python train.py --win_length=400 --targets=["first syllable"] --init="torch_default" --learning_rate=0.0027 --precondition_frequency=25 --batch_size=128 --epochs=72.7
Rows from block 4, named by matrix and row number. Rows with one number belong to one channel. Each number is 128 + 24 x the weight over the matrix's rms, rounded and kept within 0 to 255. All counts start at 0. Numbers have three digits each.
# filt: filter width-5 conv, dilation 16 (model.blocks.4.filt.weight, 128x128x5), inputs 60-74, a 5 kernel for each
# gate: gate width-5 conv, dilation 16 (model.blocks.4.gate.weight, 128x128x5), inputs 60-74, a 5 kernel for each
filt.79:058099159154158100092104142122114124103120118144170090091124142145125104165136153111129115091108082118159090124130137150099170157083117140113164126119119181168128156121129165156129124062117149120128142102115160123073159132097
gate.79:083096141128131124150121150166111115100128155168111171083129158127123098151086113125117157102124120122126118094121126143129079167105126116114181087105136135137167100151205119161105125170151144129175152105122149129107148160105
filt.80:189149128080124077126082130134120128134138167152134125144147145130147162097141148112133117124113105122091128152118118106140144150159104166121136141141118110139111120129180075122143144121115129162163120078125128095134134094146
gate.80:153123124114129108139130152155140139052126137184130089157128104169118104164098121120108128160153108127143098123136140139132102095095058131156125087127146138144097144122103105166108130088093175116114147160111075128106105119137
filt.81:127121121147110108091140128154104158129155164137160146113118115140135137156156153113117146148125131138118140138108137152146131133156120157099136115150096157086144140121060172144141128189117134120113121110105126110131127122155
gate.81:135093153114111125136097114125124162135151102107136124072151108099086129142101110143142106118133122105120119096137122141088106130110123138134158092145147126154127148114156136119111125156150131089130141095123131123105102145129
filt.82:161151107120090101127078136174105102166146149138189106138115125119105119128160090105143124102125101125150126088098131129135150109076157129132148158126123119127136131151135140141129141124166130158121151096131156148128138133128
gate.82:090152106136157105149134163112097114141136162118135098107122144142130152114141118122120130129153136112142108134097149131120127096106104189114137106124102131134142156143128160098106148133132141137100122154127112107095113147145
filt.83:141103119120097133122123145116107122130093144111163160172139088134125136131140163119103139116119100141179135132129118100089088130109132103124102141130151137102126141129119088127157137116128093131116129166126144109136108138102
gate.83:128119126120117139122153144126168133109142115122100085133133142122104135144104124088138141137142113167128144141125132157138114102150164129118151147141133103120125131152128116126110156106138183155148119126105135119149123107121
filt.84:131175107098086111141172134137147103127134163126128107145130122099106131118130120105123123103147080156165130083139142123160103122122144162131037099156121110126114171130136105092133154097117159140128157120154109099114139155129
gate.84:146136134128121113125133111157122126165113116101115141145140132128122092107151141092111106122115112142169126129136120152133124116156117120124111112167151111087139144123120156154111117111145107146099105135107114107107099157127
filt.85:139142153106108104079131118130131104122133122129167115111094104131107102112104152117079138141107071124138124105146131180152139097128101115130154141138137156109122087128139151118121101184128087114106095114148110135121153165073
gate.85:123129079164141097121114140127106123133119140101131119128127147157161171105125098167137130085118120114139144128154147104131097113115108120179172121103129129128148129144148160111139123122125125120154141109123116162151117124130
filt.86:124133120152151120111149146145133126116127164154094110134123129114124141112116152137129130142111124150106137136089113149105130112114163115126102154124119157133160111139139103101184115114089104132103131119154097125145147102156
gate.86:125165112104101132143129149134138123148141129108082163130116081094125129126099119128116145114077161086163145094115150132135095149140123109093157102147134166135120161164138165075138113138126146187141123157168103120119144148109
filt.87:137100117084122113106100129140162148122134114142108162182097137108125136073110163120134099136140093117110121138145102158119126126121144131138121136127117129122140096120128166104100129137132136129086109156122109128148132122102
gate.87:110137191092119159147172095118116079135120094141107118189104116130114147116104098170120103107136131108161116146138126094114100123088163097132118146135139101132153123132159082097133127110101156152114154229094126136090126130131
filt.88:111119163149110134110132163141102124181112085118117139160200098112123118153147122063108128124113141150120114138101077150146106140150079083109106117096135095116130106124102098122143125140163123079134124163153159123104132118152
gate.88:092129126125127190132116146136167155108109158130109100121123141130119139085119117154099146135125086115141133079201134077132113119135127140131125153178136092135116124132128127128124099120131143101137112082073134102172170099074
filt.89:138141143116146123137179136107112110150133145118088140111123127106178132100137133141111129120138172112106136147132097117123126156151160178158170121107084125152111136104122134103082129174112152105140147152143150130111121158130
gate.89:131099146151091135160131123137124124117156124133136171117138123126104145079125103145153135121144167147134125088164132138117075132108102110098128109169176135102140140109153135125094127126106146158105110123088112112164130108111
filt.90:153116134112099117169120131139133172137133149156145113135151146080114143150145106134126133120133091110098161133115144130104064134116168144133115156130123160091106137110085114133114106134124105128154128117158105127121140166106
gate.90:135152143158161159108130132104125059125118110089113113086174122079127163132136156148144093114126110154105109126116145136091125163146129107104141115123141131156153171167116105152152113081175146140148155113092109094128144111124
filt.91:128115142128128143125157152095097122136137153147133192118128135134167107107156099151118136120113131171145138126109128079101089127119142132154143102127117142148148144115108135103096110117156126150098154116126171093102191147084
gate.91:143132099168141124165148105139135173100102132117132109127145135074126136151129058087106117155132151154104132152149165109149142106124086169135080139155094104150173115127171094207112152047119119124127128113112177142147183158093
filt.92:161144161129119108120133127128144115141159126174157113126118134116091115144106102125142138143142141136147157120122160105150134136107126134144110091105133142109116100141105151127120146129128139121131143097129136122174126149098
gate.92:138111093132115129120129113104168153089094127131134039124122114088147106168133113108101135121121118102166143088125145126089115109172113098124138152131130145118147168131117111127162118134138133132090149135120135126136169109154
filt.93:110155122125082138128115091119135122161123099095161145125149120150075116148128148142121113153131120129116129137107106124123106139137137120151104087135141129128097112117077116119129142145105110103121116130102127148144127132138
gate.93:132127115125121116147128129132135155105123141125134109102127102126091113144134143115117099137153129144143140115139147137095084135120188119089152143126119138152133123156105167146137132156119110158148110100130112181122103116126
filt.94:138119139126089143102145092116142149139100167117096109160138138146098113111131107135139146151141123118162106108134144125138118117123102070160073133135110132127161153111136090105117156178121133140113138150147144133139149092107
gate.94:145086139103103143121161107094118142189156166124122144111131121121115145121105151138148109156140127089132099157158094164091125121165126082089101133155120093078162178129127106096058127160097138152130139155090164114110088107153
filt.95:150131137104147149056109145138102108122134122074092159101096103122129143132132161182130117080128130173139161111108124163115144137127094138109166107122107138104126165102126135128149124132141118089144131141160150135123080139153
gate.95:095132076121116124142133159133107097148100112122124150119121117088137130154149088081160116128153148100102112169157140086080123104157133119155119107088108116123125149108147097182104102133090134138115104119131086085125094119115
filt.96:142099116120108193089107142114160139111116117152140098081072159118185133114125144172139108114109081116172158117105119111123133128138155121105141153112150109152132114141118083140153116147126138152137089099125146130180151135114
gate.96:140150118122123103144158133139118154110084129109103116135197159175108144109168122159132147157141099137118145117141111087137160134114132158116153130097126121151115116154107083137134111130119130170133135080117130117134127154120
filt.97:144119155101080146131133122123130113186145121114168126098129139139095152148135109095146142107106139106174079125087133149164156128126159148163171119116125100164111109143175151112181124183149141110111118161188140145105119162127
gate.97:121122125090154123151124146082136131122167166114134115113130139138130111132163107118143157126105153143134131132137112080171138140136168151156111169143191137137109104189160178157110157146129175145106108140082146106103139106154
filt.98:112147149129089147114130139143116133190143121100157177114136131140103118109145151123131109105145189109079145168087111136150172139143109111125163161092138107149117111125117129074140087140134068174135135101126136137125144173157
gate.98:117128098150136141123098108109115173108165153174090080129116126079124128150145140132125165164097097150162156126179121125135149114121140110095150138107124075155162138124141121109116113130092108130103079119091164149117149111175
filt.99:103113110163144178080105123148136136074129130151170141151071107093174092174137114166091091130093132169098160097137105154152096147127175137134114181104168110134157098111086156148161116160126133135116079158132154115136100113101
gate.99:113108130137147125136109137078142147187100143073103132126166123104177154118151147073105137139125126131106107072132095164145163139149105116063151137083159141101152124141100123103158092176141138142131127087113100091104146100092
filt.100:122119163109113143125085118110124127139118133108080100136138125096111136148089134183140153144157156138085141116130116122122139117090134100133101104097112090158107168096156120178121092141131170147111188145109142155150112148127
gate.100:155130060114118162135118145127117160078130169138108114119095107088115116101155115126113101111119108125132182071116192111133121120073109139124148188170126132133149136130124113163142130126186107089123119163102146095104150131108
filt.101:120154105157148168141171132117121153128148109132104141134133118168185122084106166131113140115132085117125138163104141101131118140132128128122145131118162165123123138106116211122149135154072140185118113105160114117136146124142
gate.101:136103102113140167156150123145131147112120095135118140137134122096155140195163104123093133120140120135105113122115150125110130112149079124129131145152124128149143130097154109149129131113101124137133144145118139140155146120132
filt.102:122103090138065128148124102132178124140148109149126121100104133155090129130126160133105154133161117092101125104111119101151176147131159137196122152144131111145119147131127105124149163183080137109136105095115126108157136101129
gate.102:132116124127103108133165166142157151158147153138128115141119176132105147129161136135144145099150119134108101127130118129093145147168127126152154158117149058164140127127153106104101125142119151110133170073127163145128138096094
filt.103:141143136113116150159121127142103133133133086131145134103102161103126137126125122151151129126100099138147148144125146141113155102171162112126115121111131105098108085135116097108167108154127124135140114100113097142128129107178
gate.103:113121127124139117121159132155147164124128159128123140131135093076167145110101146141098120163124129081106097133161170121123111089087092138115114114167163111111153142127140173154128157168125134090149116143154126108123119107140
filt.104:111142109060180118119089140131113154138107153158119107120165123110118129154139150144103143090106080114151118119114170107150108129133123075149119164112094158170160157115139113129123129140144085121132151092111139116131113162123
gate.104:092108171108110130147129177133102146136137139126128172139086108108136147119104159113116103141149159111148120124141158077123077121098118130130113095122125154115193086157114126135156137138123135153132099142174152117120109134124
filt.105:163091140136108111119108163124114139134121092174130146110124086126131103138154142150156096141128112147100150126124114146090131152152150157152133112121159129141119131123124116145127140107144118121167162115145158093085130169148
gate.105:101149156127129119132135130156137109118108148129114101129177109117113123108124140103130158110118108124150128128125135116155095110130101122151145143131128123162085126101145119160166124108110155135151131143122100167096101094148
filt.106:126151148116112154110162129118095147131136109129119097126139168135133127098168117128136101121128166135103136133091142078088154146097129140126141129126125096149132154149139117147142103098144137108109154154096125160096108094136
gate.106:101143125095139133154147142121114170105105125092098101151107148086119193100137129114115115188109133137152127138100145076111133101116067135107121141139081130092138163132184090141109116097095118133111151139080136137091120112095
filt.107:111142156110152118112087134114100148098087122153114094140109151096093195128142068128124094186139122137113154144104122128109160125122160145139133083134138171121123098140105129136140160129117111111125153099125077134135152122108
gate.107:153126122140145112122123139128120145085135172129146103138128122135128162119134113138124141122159107140180136097146112099117122165118102131119130115144112140135120163151125130114161155166184102127098125137135107127149091092131
filt.108:143174127145148161111143128191093108128117107088155127108139119093155099125130135124150136069090107085171157098107077157119102147121084128132087121148134125100138129105133110132164138124130145106122160112142115172086133105166
gate.108:121155134101119134177148134100169130124113125119138109091118119092082140146100138115113110171165137138165126141116126132099150134112102130126158156142133107109142134144124117166113106105087126130098131148133109110094126161109
filt.109:097137121139144121133145104099113143137116118114132110091126133103119110156109082094148131120114129121082094091137107139116147152119146124135122110137122143151134098133099122131153153053149118164119126077152148085130158122149
gate.109:126110144106115118138167152148167138085142139119138154115097121154127121139122132125111115135121128141162122083100158118096142143128101087125129143125123130134113156149133112105141135111115075146097107181105125139116102088113
filt.110:154149078107160115145106158122152163107161144127142147132110158142116116137136089132149122120132155133148147141134108104121182168113105154160116139143123135121117118082125099136130118155124158160134130127150148106157156104168
gate.110:128091114149138150089132122099108123107083139099116144146125158069110111132151153137099137125124111103173108130163128184136118079141064071150135158118149118164128153134133109135123118145137126076119168172097162124055095159114
filt.111:128112111119149136131150119134126121116122142135090155099130102127133140124126146092176126083111148140122147122122141089125098109109145101130121140118119139107123143105145142125132156104162134124131108166099083124113117111147
gate.111:097120152164158136110141122142138118106131132137127130151101095124130113122136128090168090124105123119133138152107151106124112140140090078113109181114148143167183130139155158151118111130127147162118100145108133131134068115143
filt.112:115086097139132157095100149170127127105080123151082139120157142143151141115105117148155106136111103139120118123148192092109090120145105170119125112108166090131135148122116130111106089110115135126154146130121145164151120122168
gate.112:123116133122112155153130153146118131130163171108135135124078154123134147122133131123132149166125119152123142114120188109159131141118153114111136145137094125150142096078119190111178166138123152122072114130129151099123163102116
filt.113:116130118114157107110119123076141123123100148110143150141114162144148123113117123183153138156129152122136133103143132101115119131164152127140129131138095124094137128149126099125098133123108071083132089103117144142129109169119
gate.113:156093157152152140143107111146143129112108118132112099134119105116122147101119143166104085164120126140110105118147135175100157151129113133126113167121100137095140122117140102071166102118180110133139134145145102072153120093154
filt.114:131134150125142149119126142154102165145116118189108103093137125086153148127121093119090150124133145137112094130092178130121156148098120130156154056130151121115089171126112143091133177156113120140146110105093150157115153139133
gate.114:141136139113131134142121166115145138119082113093112165097174117099166159144126127151129106124129123160091099101103148121095139159129115127135123113142128145109161164115140119121137141120129134153113127101136119130153147123100
filt.115:136139130156132134114116141131158123110110094106166121098167157125113134137124129120140076127138141126125107114140123176104120110065163136153136148091142111155148110140166143151141084132096094152123118073173183129140143149075
gate.115:106097087143134124112193108087125119125096163136077101147158124113148145132138129126149137140107068142139120117120111119113096147126155097123114123147133108108135199171137129156102102128131105168104063194133098119125094114128
filt.116:147112153147109124123155165162131126166106154142112159128152140142118137149130148112109155139126111137130141169158105111110117140185159128115079111061131106157141108119132102125125103165105147149117107118130115129120169112126
gate.116:104119119163131161131157137114140097103158140141096125134118118111119115170132115131116122118104146148147109123121150104128131089158163112129111157133119136122097117113127149136187162121100104163119113129118130131101168096111
filt.117:123092131133111128148120100217124126133120183159112129146138107141132147146122142090110093116143130097101127150128158103135093111130188142113119123157136101137087118105139136103110163113139127110144140102084119143153131048137
gate.117:121150132093157159155145150092180155088087132141109130119127118127111142127092144141128110143100161149120161145143143104126126108129116138109166142099132134103136110141087116101176163117126147078128073167134123123164168152105
filt.118:127091078150169139136076115135130104164128092107072087150103136119162161129124139127101161087145121151163116135125078148124094120173133128140184146089123118149103117142094131117202115107111071139141167160144151107155143151085
gate.118:105155127140145164115149129150117137142119129170105108097130138103130116103142133061112129124066117181168138126097158165167146137090074126116124151146112095105134143136117184094139125112112138153147114150073089124129142148098